From a checkpoint of a small image classifier.
Model: 5.88M parameters, 48-pixel images, norm layernorm, widths [64, 128, 256].
Training: 13700 steps, held-out accuracy 100%.
Rows from block 5 of a small image classifier, named by matrix and row number. Rows with one number belong to one channel. Each number is 500 + 25 x the weight over its row's rms, rounded and kept within 0 to 999. All counts start at 0. Numbers have three digits each. After the name is the row's rms in percent of the matrix's.
After each channel's rows are labels from the 100 images, of 14976, where the channel reaches its highest value: "top examples" is what is common among them. Only what is clearly more common there than usual is listed. The data: drawn small creatures on textured ground. In brackets: how many of the 100.
# convs0: first 3x3 conv (model.blocks.5.convs.0.weight, 128x128x3x3, each kernel summed), inputs 0-127
# convs1: second 3x3 conv (model.blocks.5.convs.1.weight, 128x128x3x3, transposed, each kernel summed), outputs 0-127

convs0.20 084:504527500472451529480500507503510519489510512532509500508489458482516466514513481456493573530532498502512510459509492515509514461476520504533451504500478497485494511519500503515548481458535495501512519516538482488498498530493491508419441505516466548501500493483535515583516500512445500506477484496515526500523511467529475500475506505529449529507503529514514493511508472523535494504507
convs1.20 093:496544500500495520500521500513473575491533507551538518492452478508485451500522512442488466508498500500490497476479498555500500448492484503496502501497500486503505532519525495500553483479529496504500476490495452496457519529491548493482602524500464464475537500496523471509492500491494487523503500500500495511500478493520489491527506487486477504535479511510530500539497434508498503484459
top examples: grey (78)

convs0.23 088:489495456487542500493505457462499500495503520487505526464524497496472512499466515520518466504497508491498499508502496524494500500500445550500484485505498539495406492519474495502478496490501549491504491530490507512494502467489497493501465510494448481496503500491465500500535455500526501555490502590500487489470500512487485456504521490484497525484545470463506492508459472486440465548477
convs1.23 113:517488533480466479493502458508515500494498487554519510497550507463505506516519507487505477538528481479499522493481495510499520527511521497544526519491522489479406494556528490482492490502496509480480484533476493519500516540491481512538514519511480510496500488538524492555550495500532468513538484503482495470500500493454513478472510456492517590441496488485508476511495508484510465526500
top examples: white (100); caterpillar (26)

convs0.16 093:485500486508576548499509542505500496488500487478515495508500500459493500415518509500500474467551546485521513503469522492515520487456503500518535485451558506500497489492489489497490519424494490489500491572540508509566482477503509509512500500505482479492462464500509514485483498506511485500483520501500516500489483483500534471497481510487512479500490495453507537518473567500523515490476
convs1.16 088:502546508508490490509553507478524490492485451464544485496471503515500511477455511498535461448545524499514489482509500473517525484544512509519526504462502493482520538487507505514503581502467500485503530474507520497498516490486519515466500526506481500459518510490500461500486546490503448475488519506498500469481487496514496502499509550502471499499522491485437583458500520516473471470488
top examples: brown (49); white (35)

convs0.84 121:511510516508457501472492505513500500576527512500491471493523472571490503511499500484485498542524527508462514475504531510515518482517500500500490503475489500553471489488499489486485508503492532476500485401551502491460525496551492527481505489472475506507500479445546487527517506479554489500484500486511475509489516500501496480476499479500492506500532522454529522514412484502502492507500
convs1.84 112:488510503536504500500538488534493484578500463492503505480530432539486496490505473488487524542509493531454522455511493519495472437507501487475470529488507484506516497506482470407508476512500500520508486502561512500530528488516485486506487466491467480491526495461530517474520476492515493521510484486528491509508489487491518471477496496495511500524510509517508572521456494555513489493504
top examples: green (100); caterpillar (32)

convs0.80 078:523490516515548492475517500548496500554503500471490478486496508493483482468506501484500506509508504512492494499481492521501491553474564467490504500527519502493581517504556502480480547529510499491511501476483486466482483523456500479464510508461552491544506513532465463528504517488504506460482512541507485500529504510500512451474499565502502497496502479495571505527474518484482523506458
convs1.80 054:507500500500510500521584542547540462476487500468532500490509483486526500482486493500458500477513500500497500479511527549508481564472494500500529508500508498500484523531490500500500494453502512506498478491508500538546500538408492500517500500495486486520517535500477520500518476503521491485500500500513533449483484507557514426431500468490486489486500539531480486481500500497479481517488
top examples: yellow (65); pink (26)

convs0.3 182:493527500487508504500500462471497497504455520493494503494493500442518526488488454492514504492499501483520504471492510497500500478497491500546489500572499500472449507548494567567496471423500500486496509511522500500484478496545499496495502500507500549505501500491468500480506492490497498489519520514472475493553518423500493532533496477500497489498479497492484446476585504488485538501496
convs1.3 160:498510515503502509491495483499493495510483497509503490538500515467507480497500444547526489500509484517510529458441494477500490478500493500556491500509498488485509520570503513659479519460509486495488498503536493505510507499513502474496493490479475506483506524507496496494525497500500487491518498506505486484552487468492502534559496510500493495489492500500497424500476496496491537487528
top examples: teal (100)

convs0.15 080:509534521500472542465505500510506529523497434516500515507472523519531528479466511478494530492504519469504481515487500541497491505521543506483477488470498487545560469488495543515506505473504527507468481471482513475439500493492506493508488500550539518551500522462492567460524542533480538504489470477519529500524519509500510500463507514531472438510532500491527511520487473498505481492500
convs1.15 082:477500513477544473434509491503500580498541477508495500500474518506492517497500499546525498481493504529530505521556492544487500484517490505500484475492495482491469472492500509490526461457478518494491486506457514450493512507446500457494522481509557486532468495476487513484532495509478512477522500496513581468509523533500521486459500475540535537488476490507535486513511481479499525500474
top examples: spider (25)

convs0.82 107:499508540495499465516500504470518514503492488497491540508496510453497506501513494469506479491509424533499501548515511500493504492541523509485512512544491485470494505509500493482474513492472500495452499493546500531530534471550496527531515486500500565476489491523477481478485483489543492490505513504516507494499504437500484498473502518508481483499536524473486494480632521500488471485508
convs1.82 068:489519491489522500494533492500491500506495492488504500500500499500487500483486483514549500500525500569531542477525493500500420497524489500461509477517493486499500514500482492556488517477509495516490500512557498493500430453429495477506500462500500510523495463500513506477473448535491464494500505507493500517517500486501487512500439493500549500542512522487524466489602512511513500491521
top examples: teal (100)

convs0.78 107:497500520494512440468506500483498486507526513535493500495466583507492476481500501500503512516555488433468506528500552491501490522543516502496519470463498505521452490500498483499550553479481527476516511525500500514503493500524476487569486538493508542500503448513510475488498492481525475478482493487512488495486500447490496482458506480498501542490483550492496505454463510507475531513471
convs1.78 098:466497527480449500491496500469500500500490539481504496490481540516493478480520485491481478500514480492503500516528500494493441571524515512497521500448500482490492500462505491487500576500512500500499484500471510517500500500508510514500487493486486505485507494521500519496469500499477505486511500485496499489482500497520518505515435510556597494499564467491476609503474513528472484517504
top examples: purple (69); black (30)

convs0.27 071:500510511500530500540509510525512476452470505540504454480470550491487471514529529563496500485527509518510557487491570483521490496490532510496497567494485500490541474500500500500464505562531517505485500475465488492515542500471518496488492490494492501491494491489500492500514492500514487521476493487481474509439502484494510508552500496478531476505500531518443464457482500487517483425500
convs1.27 080:532463518542482477528490521500510481453527493488488469468490519530507509515500498528491506488487478478463496466489508441497523483491483507512496507459483448521497531481508508504500467507520520504480545510481471482500500497467520499500516496512500481479577503622528521514463498500519512517521486509508486495440511464527510489520509507488445497514457539508507510514509483489516475502488
top examples: black (54); purple (35)

convs0.56 104:485505484496498500491496500500505503497523489494505440526514519511518472439464500500517500471513477500520490515555561495528500496507377535500500526487495496489520507465500512493494521499570492500500484529502500499495456513500514517499509504549503513467500500495488500508471526500495508499518512493508508485501530497539512492518506566488504409500500500523535524519532504542492521476496
convs1.56 099:528466457487475523473532507500524493472537514503493464467520503500489460486471486471524500479493522490540422471463496489519517507496453500534497495494550528496579500494509490490515500491499496510500525452509500543490501481493495500503507485469500498548500473479459540474497522524461484505519488530499523548514496500517507592483495474528514488505488500500499490521483493462493529513463
top examples: orange (82)

convs0.103 071:526551545500534470536495498506482509490480470534538488451487549512480492497502495490516479468452521500546516494500484513504508515521512520485511470487486500529439542480513452500482510469500521500484500469459557514479500480487519488497494463530514445520500529500499502553501558500544490514516475480481480505504504490500517505487486546489468482476502431507541514486498493494487544519500
convs1.103 097:529537508483522484512486459500506500467524473469537553436494533488507532488529541538508430485448525480515500488500532500492508510550528526489470510528488481515486548510524508496496488467511500504480554495506531515513500512492483488530485490520509492495467524485483505525488510540505492486488513474493500494472517512504531475491486524522439495513481457531479500462511487508512478484414
top examples: grey (69); white (29)

convs0.51 118:471487453521584489500500535571479480462486507482490524516519503528476528437440510496521518493481514555484476487490514491456520495548509500503489487509534505492500469471483495475531524493530485506538492506480480539535521551470516510493496492520483469506497527506484500450504488505515516504499474545502506490473500504477505496498478511486470477500513524485432473468508492511500474532489
convs1.51 130:501496457527587508522473502524489477500473493500500496475545487500471448494506484482477513492448475512476446473500529487523506500532507500574476468489562509492573500487505508481500579488485516494544520463500503530526469526487484499443512475507543478491486494513479529465523496511492510504498484516498509491500474510518514509500519501484507477486500513490507481490494494535500521532500
top examples: white (44)

convs0.29 112:476476505500480511492497494496500516515523491490500490566558507500521536486500537504500438500492518504483475503494443506481472461500500500558489457514500457480482500511478532529506496594476506479476494500515495494515513491480484510513505462468500504464500495491511492500514500505521496513500491527473513492581510549455491488512486506442488509489467481505525578490516495500491498520470
convs1.29 131:477462509525500474500475498494509536486482489462484497561531530512542487500475585570490461482490495484495500583526468517505520549486507506518511479497490470489500493577498494507512470502475511469479500481515480487500500478514500504491475498513473490509496517538489486500497490510475488509465506500501493523537500564498473496505475524478483509501506500515577530476505495529476500503484
top examples: red (100)

convs0.94 128:472495452512485516500494490541500537482497600540500484510500487513535550500478487500500500496516496515496493565555500529495500505456508521516464486445486492510497492504477512496486453469547497512501522596490501486519501500492518500506530501487487480500500490504508488533528483490437441519495488525502530495500506489500500490485548472518469509500469523504480524507503503517521506511510
convs1.94 095:475524459564538480493500479486505569493506561531485520483513531467500504508507499495487485500517476534515487545498504564500525540500508500487498540493475493503539501478461483500464497471479494504474516544471452471494478496516524492534568515500477474484505475492500520511508535495460467526509500500494486495537514500539474481489567532496466502508511495476532478518502505484507534488514
top examples: blue (100)

convs0.25 124:500483487478497474479500484500490500492489531454508507434521553479500483474482494508496512530512456502500500487486493512500497522484511509500480514522467503510499500645509504514492487546500506496492510505492500500502529500439493500532503535505500474496497499573494500490456493494526515512470512547488483506490509524516498515493504503504480591500523520455479505507485500500503496508504
convs1.25 103:514489500492495497502500503501500523537484487469507494360511524481468479509475554500510535524515478496515510478500478494488517469518459470490500493500441504494500481600492493502458524497490492500498506500480507484500512509475500528531504501522508494498518500544499500498485480507526529523526533533489504508470500500499493479536499496517571536522497508471516490480489488522500463498500
top examples: pink (100)

convs0.9 119:506486504487466506468500487484512476545497500468507521504451504557507530487494508512500478484500556476503510551504471509445504500506519509500444484534514507542518469485488578497512493481547523500481498457427492502489468512502529495475514495500500509496510500480485508490558491522445499487503490542498501494494495503490476500535485505515472597516493513523540490509485503491500493501500
convs1.9 111:510489525584459500483499479570514489535501531523471499502486473499524505489500474525507446529504513562473516505506512534510487520473490472489509479503505503538482488473551520510500481481514472496494504500476492473471482531445478479507560528486493479462507496508467497498540492512472500503492481506458509504482551497500483521500461486442482514497475491517527509539446506513518494507535
top examples: grey (33); green (32); white (26)

convs0.126 110:500476449539515493495506488490500500493501475503500500556510522500512428539492528494496517434505529554516490496510518492512500532492481476491511486500491524496485550429494503462515515577500500500549483488559500506503530500570481510497501525497495513460502494457497500506478504502493500520521520510467500500503506558504504514506514487500500468493500505517472503500584468500502506500495
convs1.126 122:513514440513561495498494505508505483490479478503488509523500528494494478507500523522524492473500485550522492567499483492500536514520500500478490484491502511503525549367523500508534514536509491487514485507564504514505539505572484476496490476500461500502513494515496486490472506515485515489499506504506486496510500500554513498481498489500486495500506500500490524490567438487500490500492
top examples: teal (100)

convs0.85 114:528477500500475535494489477483491466480468567517496489493482565465483584514503486491486487495485425523501514538484500484487490536521506479483472496487461514478494508485489480491466484505570492509532506435453497488523520515511562494513505486494500467518487504480484486541499485493416515481507504505500473481478500524501492494497456479506483504506508491493487502469505491504509514517490
convs1.85 121:488522476551497509480484521509524478472448584480487500528471572486506535503491481534510476509485481541533514477478470464509516537521503493504516507518506497500499517500522504492452494488572489478500491469464512488535472513495523475461539497486499481506520501526467488490504495487486500473501526472477473500539522501462479511495498546526449509518491460517521556475480499495515517492523
top examples: grey (94)

convs0.115 156:500502501495470520496502516481487495523539548454500542475497495530503526516510479494495549540505495500488512461527490497485496496574464454489506482458531527558544488468500505497487460597513501507550507496508494496507518502516499500494485484495493525475511488483564493495520506500500504488496491489496491500484485490500500599497481467496500473483478486505487505500485488478500455469516
convs1.115 115:511503500545512507504497522519515486478515523500443512476494495569496532513479477502458488567468500584483484477500500490484468481563495484500497500438473524482519497479500519477511484545487500486531483500485496546517521505494500494485484471490493509503558484498546492492553497497492500485499492480516484495497493480535494593496493489492500521480482488505479500495459520528492475474497
top examples: green (69); orange (31)

convs0.77 092:521456524500493499498500498472500483499499498568494472500511522510486491581469501491500498500494522503511547486502478498476501487460460513500472521479552513489489507394475500538524491459520497525568502518499504503500477513532496516483502471514458526542496485454514516552489464497534503523500480522500500493500500456479494516506478489500490553500530500513496507518493494477466489492529
convs1.77 108:500496523493446545486478524509508481484448525513491519443481531507514494486547495485491526429511490525507487534494561554485529490477533506502500516507505504545434508450505495507527496491500552513505512511483474499475518506511527518511500480518465516522500500461555539511454471468492504495553507494493517504510507488435532528476514486482499502504490464496492496510506520481508484505486
top examples: large (62); black (58)

convs0.106 065:520486513499500490504511487518504508552500460488500495515479500504530530560507494534500510469494444522508486500500447474533484516492534464525509500572509526445506500477515520500490512486543489479529474516463500500522560500464512492500473497455526474472500500489487485484489449500510500478500548473482509500497496467460469540542500510491506470483478424471496526497528479506502481472520
convs1.106 086:484512550504510511493476494511478491500480502527465522500491535473523531498495500500507515487485484489525505479500486500443494466500534505516467473500505523535452481505475522520509496570492498470581455500506484529517501520500500514471477512527510508535495467510502539500530486512495493500500517432506498491506488492494476509511467486480503506510561528515502513562479500486509444572555
top examples: white (96); small (58)

convs0.71 145:488471488527485497473496469620504519501474454455496533517495491466529504470466492478500495496513503532499478511518470508476496461571517497471500498527495508496500472513502516493464517487486503490458477504449508511474494500511475497488585485548516511513475555496460514478514521480517500535516472506490471496493506486475502500476520507518497495500506512501477482465544479502502520491500
convs1.71 123:494478480567500487501493461567491559500484452460471485510508513461479495484494489511504513468531500537503466534512471508484480448557494502516500500491533500505490484500495490538507518472460500500491494500586485496503510516505500500474599493508572503503490536510488490500532518503500475505500484500503505464495490488506509510500520513507500500492495469500481470500553500474511525495510
top examples: yellow (100)

convs0.88 082:493517468515514531464492481477483487457502566504500464521500540551473578506457489504509471507491490490486511493500501491492531505540564472475495444501509505511499500459500502482522509470478513530525500474534493496514519508533520483491508512508539521452525518514547489467484459500505529494483532525500513492487505509489481474474499511500500465508500500490481537436457516456500470540494
convs1.88 102:509494504527473519507519493484489514481500525576487488503519529490505517498499502473500517500493501597504500507484466484507508500455488494494500530500545515514465490469497500500500573452492496487537509489500506560516519515470493511496471518470507511556544493505512459508519504480478517508533493510490477506500513538472483435531518481480473497481532500475478531513448495491488483561497
top examples: green (92)

convs0.65 083:475500491487482500501500493512493488529516545506511521478512559518466426500476532500494515530524537547489471469505470490522516510553486525504527508533447481479453492489479525535510507481454500500521498518480532484465479514495480513500497530525500510504500500579500500485515534500528471554500500458525478525500531493516474505469532482475504508509527514464497503562487542505510500531500
convs1.65 091:491471515562490509500508501508502494500500500500476496492528500538482453512507469467495580536493501524471484460518525577490480554518516523480489508456476450508516489481503478497483495500460531509471519484503536517497464496437488531526524505485525515467509481491482490502518487474469509504500495500517467529475507495502477474512519505501514495514528487462489487470544511526454549495551
top examples: black (88)

convs0.100 104:494506499500523502531500494493504500522474492500538585493504579495521529526468525502500454500479480495505551443531476507515506492544546495496521456534475478517429511506530509499493514534466507494512515500489506521478513467515510492457485458507490484491505516515493486508496495525500500476515502479518500485500505462515500521527517497496513458498455457414483520514523478495495494481500
convs1.100 126:495514537500494480486478483517500507487500502493505595486483605526500516494491514587492471507496500500496549466518476488468553478527540502461477497522497493505435476466495500491476477523485509469504479500500532496500502500500509500493505488537500482469484535544505502498515485488506508477515527494497492500490500480507512551497495530500500486521480528489430524490524505495500486494522
top examples: purple (91); large (51); crab (25)

convs0.83 104:545510532500491551516500516522500463502511431502504505583561490469490426511491538494493501491518526500518528459497530495500490494500513541500522553479519466495487491490478509500500471533418498489502500485479470446457491485512480496526483516492500474487488493464500521485514531505552491465512523476477476513506483523507498500500495498481513494506492483519461481521494497504526500461510
convs1.83 116:500510529529484518510474500553502482472510528492493492588551470479514477499530536505475515511488535498467442482472504478495504469500510506500506430438510506533508496430483511542500505513480500556504478471490468478457461489513507484543492500503505514495526494509501506496486500474495500489512451493483518526511511505535525500484537499513517494518492530500490451481486521466496533493471
top examples: brown (67); starfish (40); red (26)

convs0.53 118:531487496473477503522500503495493500538518504528490503512512494516484514533517512504521537483480504513503505477505461489475485449545484537513470509572555510517521493468475575537500488462512528510507508491470500521499478500488500500512500467487512525506503496454519495474554489500504459500505488559470491485497502430506515502578503495500486548496487470519509506535550496508484479481528
convs1.53 116:519480519500475522477488510490485456509494476531445482493518512507500494487516510500546505518487519535510453479515532548444506462541485504506505501506549514521488450406496546543520493470500487499505503489436486544523493478475499511502476437479496514504531486499463507498546479527485479497514499535492513525461494491498500549509513500510489512487516500507514469516491525511494474480528
top examples: teal (100); large (60)

convs0.64 136:494504507479512508476504504452494502519460552479500485480494528473519535501467491492491568425492504573507500496499488496489501511548475496500495502519510470490474492459510511473523497500496500506528510540487506515518503500510505502513496567487512502485517494530471491496470495509466500490507496557490500494474493500486477485480472492482500494510489509462474514500629540491490470500501
convs1.64 148:492505485465548501488512513474499522505443541490508486508483523466502473505496506471559487470507495532534486517493486505498517572546509489480506481548478452493508486449515502529535535500496477481506495483483494507515467495521501498500470541500486504532491471500498467497493508515469508499546516541481480489515490504497453528515494514511481467520512503484485471500613513535500514495526
top examples: teal (100)

convs0.102 099:503500501500484570516529500488500544554482488483500479428506551467537464510491517498491498500493497499500515470490523521498500494492539483491463518500523530535485545515547490494500499490451494492488492511481517502527574500492489587498513514475517508528487500528495505507500510507459518456488534487509512520489532500497490500473510521500443507508498523504494539540482557500545498511500
convs1.102 116:486541494519494487453549495512523515599539479478467478465495550502476508510505529515500502512555533469514504485486501488500553460495527488530491480486483473461497473526540457506505511500502539484493481509506479468521483495504500524499509486482501500473479500525483515443513457492472514511530520493500521555531551491516472494493500515500494493504500527482464557498467516490479495484507
top examples: brown (100)

convs0.22 096:491527508507498489503500487458486501579543513507483488514472486496535445509472509510513500498525461526511509462487500516490495494518485479460507496567571481535501548442511498490487524471568481500496494494494493477510494525507508532480507519474517497518506483487530511502475506500458500486494473550495523500494508486504505494498474543484494540538492503510563508491553507473495515475550
convs1.22 085:508492539508535504510524504491505481533453488495525482512495484516486500518515484504509466494551488529543519510504481513545531500500507508482509518600564496512492490473487470490509493495501504496472500475481476461506512545525504506462471504506520474482508467500520480494519502529484527482483460481495475505487562439534500522500492500490485490530450524495492540507520514498484417505521
top examples: teal (97)

convs0.69 079:500500536478483529549500475459500509566510557530479500505457507503500502511437487531500506506522480520523503489491526505489491500500518485503511515493500478526551514500485531529447480513481500548486512524519507468508482530496514496517525487506495490467498500508502434464569492514512490520513469491537565521500488478491517541519509500534476524500433503465527492518487498485454481516502
convs1.69 053:488494512500476480528434511474500493509500546557524486500490494500553506515479500461500456512484500502500500500500455500476507471500486496476494480500500506522520466492498587464486500514500500453488472561500471500473509500487545450505496500500500483500466475497519497494500487500507490525467500509490500531500500500537511526527515476497485541491500506471532562568549434504500519500528
top examples: orange (85)

convs0.114 087:488482513505487483487493500543513500441466522494500500529489522503472565493513521464492514492464557497464499500488500500468499500494541434518510546499515496497527522452454500500550474497457504479536505435530496500520496486522524505512542491508479500557500509468506522542528503529483530522494476500464532486500508517507476480493507488499526517483523448491500488488499487516459538544498
convs1.114 082:553493506535509549478489509496500496547489536500496451476509481488513522491500526470491551459538566541480477557512493485530495499422483496512500447521505500521484498442518509500513481459469501508514532495490500488500520519478453503503474510496500486516510482465473474480506526520490532525478489513522512528492548509463526489503513501496500511496500513481463493458447508471510467500500
top examples: large (54); purple (31)

convs0.62 186:486477497462486538465500517565490550488489496458470507497421502485500495487492472534496503524503502487499499477478475472492500511548510498473513482509546511487489486516505510497506526515487532500471511478512505487497470529459509500502479500554614503528492572527469510481484537484511488537492496498472500494505497479496495475559511504505502475499497500511453522505481503497476492482492
convs1.62 118:497513506461477500502496509493516522514494514460464512500488468496524478493519476544474506508500480479485541425488538482500505500537500491442504500503511500500516504492484515520450496517535511476470498489497500504527457540458500500510511531506641500500473515483495493471500496500490496506515542476515538500492500475458513457540509500531508518500499500492523495476469500488457500500504
top examples: yellow (100); large (75)

convs0.110 094:477491465485486537489497494547534513504500503509519500459499520518500489526443474515497469540500464500494472509494487500476489506507446540517508521540466502500600478541518500493462463585502550504507500500491497487489476514440512500483511536492528492478481488521487493500521496513516525508498475505534527500525510501498517516538495548495506560511500496464526507494489484517521507518493
convs1.110 094:500490491508509496500480511479505510494474500491500478480524421497514513500525448489500484544516461504520451493492516510486500478521478503519500499472515557488517497604504575487487500507515527525497499485500479500494484490469486500513510510490500500498492474554514538506504508484476480484477509554505488523494532504504493558512507472522514517500491551425529488531464500489487501535482
top examples: pink (100)

convs0.7 096:563484474500455497481496505540503512453498457541507526496536479488519477507546504494490500509466468500491469500505488495504495493420528518500516509490467489487465500504466495499489436489464511521534499514547505480487500500506480495534505467502500520539470486500500518450523494506606500510514472506500495480491497514500520508495505512495496527506559512530487487504492490527476540546500
convs1.7 098:516487479567521470510511493522501483507533505541458484504510460477493458502543508504494532486550437491495448487534495487504481461454533492512483496530493489514513494513489502474515480486505516546540478507515501513487500487499565484560492506471489472522502438500472540495500504517559494523500520500491515550488474496501509500465499490509526471450469487502499471472464503502500518491508
top examples: black (95)

convs0.107 131:495527512527477478457503501505515551483491525521500505485500559485529440507537469500500516493511513497493500541533519503500504538488499507505464491469483465464391483500495479519505485474444499488495500562515506486520505491500449493523509486503486466544510475529504498493512504500447500481482510505510495500462497463500493553447517480511465512485494545497510534484513517489506496521507
convs1.107 150:485501508502493475511500493489501593474505512511466500477480534492516491515500491552508466505502496514511482575515508508506459645500478508517507529487479492514470506495459491483478502458485504492482521548476480502513500494493495496494515445508473472513504489543507505465514490493494480507498500505507474496492466477477524490492500526527472485495496529485519490508506478538491502500519
top examples: purple (100); small (57)

convs0.99 091:518488516500477524499500494500494497473483515545498529475511569496498487512485535452485490509491476500476480495486525514500504494500459551476508557535490508507507485529542520478490477484504486479526479547483487472460469526511491553484503484524507517569506504511500515552503479540424491510515500529500492491450511500490543496446484489511460520505493523504467482541492455482518510518500
convs1.99 112:525477537509507525525500504543498460483511517472484434432520562502485545495516510460510495481489537523513452459452521509536491502496471487514455566525478493505456531511509474546519502474490480488516491507470512487476513500495524516461524506484481500533546494499487522520467494500519500490474480493517493503451521503490537534477528509487496477504514523478535503539508480489483517484498
top examples: brown (57); large (54)

convs0.55 100:482483490500525484494505506496493491496527455537465501496494524538495496577514527518487491506491501534483460493511500504461500478513483512493481500493608547515515493470500494483500513486529534519500490461565503511503517494551487503506493428514493499464500487494551513476473487482528500511509513545492513500511500458493522508480505500500489549498529486518498499499491504440476443483509
convs1.55 105:484496456546509495460505523502489476500528472528501508498498500512475492481536499497507568533538493550507485500500466492512487408490502494471539506503553479476509508496524460500538550489478505530537459507519508516458492511516500466505472488500488495495515529458521503507526504468507463506519493532493502527490506482479510583488486505494523476495509516548480524460517525486480481504485
top examples: white (81)

convs0.120 073:502489530494518512469500491470488500522506497498491534487504485488519586430513502482500486526510528510502536509504475500511500500507524484494500500523505546504535498483508485501500563492467446494521491474502500446490476513526519500500485519545512507470500496516508500516482521511506491484474496524537497522481486507486517439526491546485457450530478500451544544509528569492525530538518
convs1.120 070:491510500501480500515534500524523492494481480500487511500445497486488476498500491492508520505469573520523500476528516455488513500449486504474487511545512516495510493490491500492500599479508493507479516480541500511526565535516567532437483517500489508528515491469514475482500500460467508486481527462515442525475486478496490471507523485486507500510543525482462504478492467500487500520525
top examples: brown (96)

convs0.30 099:519492475491510497509496510507500495507517485510491556522537498511495500499496520538500477559516471548525517557522483507497506517485494527500465500500477500495479500484494491491524465491471492500514470482545500523526488484442500500496493519507504518522495505539480488502500455567449579554500515519496508500500500491498486466558500542506432482473480473504558503505510492535454489490482
convs1.30 106:514541524471496507496466492495444454536481500494533496493488473500570503516535468488476509500502508498495513475495506450508482399483508500510510497471497485497558509470497548445538510486471500581500500489477511525495500516500484491495494500496492488521513522500500533535496495546465523466494500525515518498488535501493535462538500500518527500510506508498496452500461506515493530500484
top examples: large (51); teal (28); white (26)

convs0.0 097:484511475532486516465500478555500489505479566551500465491500452507487500509471505473500511502500439531500527523498500504527515526492497496500490481487471500493518493567479514495478495534500510477500482523471485489503511511478509529517546525507493455524500470480494476509547475507499498519496485524492466493494507513485482495470500492476486531520528556492506465475484507481528438601528
convs1.0 109:501483482599500480475560511514507510466511538564491516469536500505492493458514504493506537477516447538500483522495486524477500541474479513555495509491478491514476496581490487481500500503496503488520500500539505492492494504486521503490535494490478459519500500517529467514494508480472470504502473494497463485480509500491510479475513526493510469454538507455492490520485523490550492546500
top examples: pink (99)

convs0.43 078:516556540489511436492506506497511487530503494513505520513515442496455482492509518517500584513495571490515482540536508538482510500498518468467482496471511494533511520494493507476517480481467487509471510467483491530497471474490511500481518510488494489476498491492524464485558495492532437492480489500500511518490506486493510500477533500493524516478562480486506494489461545468468454534494
convs1.43 076:481510518529488539484499509500490464562515493478507516500480463504500543465513453492481515487536485493465528508530516520508517497501546489460485478430516486497446512485506540489490509488522481536501509489515511444493481525490478485552485472520467500509468479484483483514511475493511500486488527505500535525507559492571535512449480504537531505474500489548504478472514519517511478488490
top examples: black (77)

convs0.68 084:507500487500477459468494534481500473490491479489540471533502494502476511497488521500513504524504521486513510466527481514484516532495509487470478491510524516521460491558505438500547484543493503556486500467487526473511569541500473502500527524504494531573500525517483497517535520528489576542485519506500494489491482532494491521490477495500482491498472483530499467472536526497448538512500
convs1.68 103:542491536470530561479447493504490479513465469478478500498500502515483496508500517523502549500527526500486500583477495469513470483447500492459525486490497485500504544474525493437506490511522517554524497500485513501500526510458488513496549475473519536541497484456537517480470488549500556491500507496519499490500510486491471458531500500541503500514500507508521499456484500508477524510495
top examples: black (54); large (54); brown (30)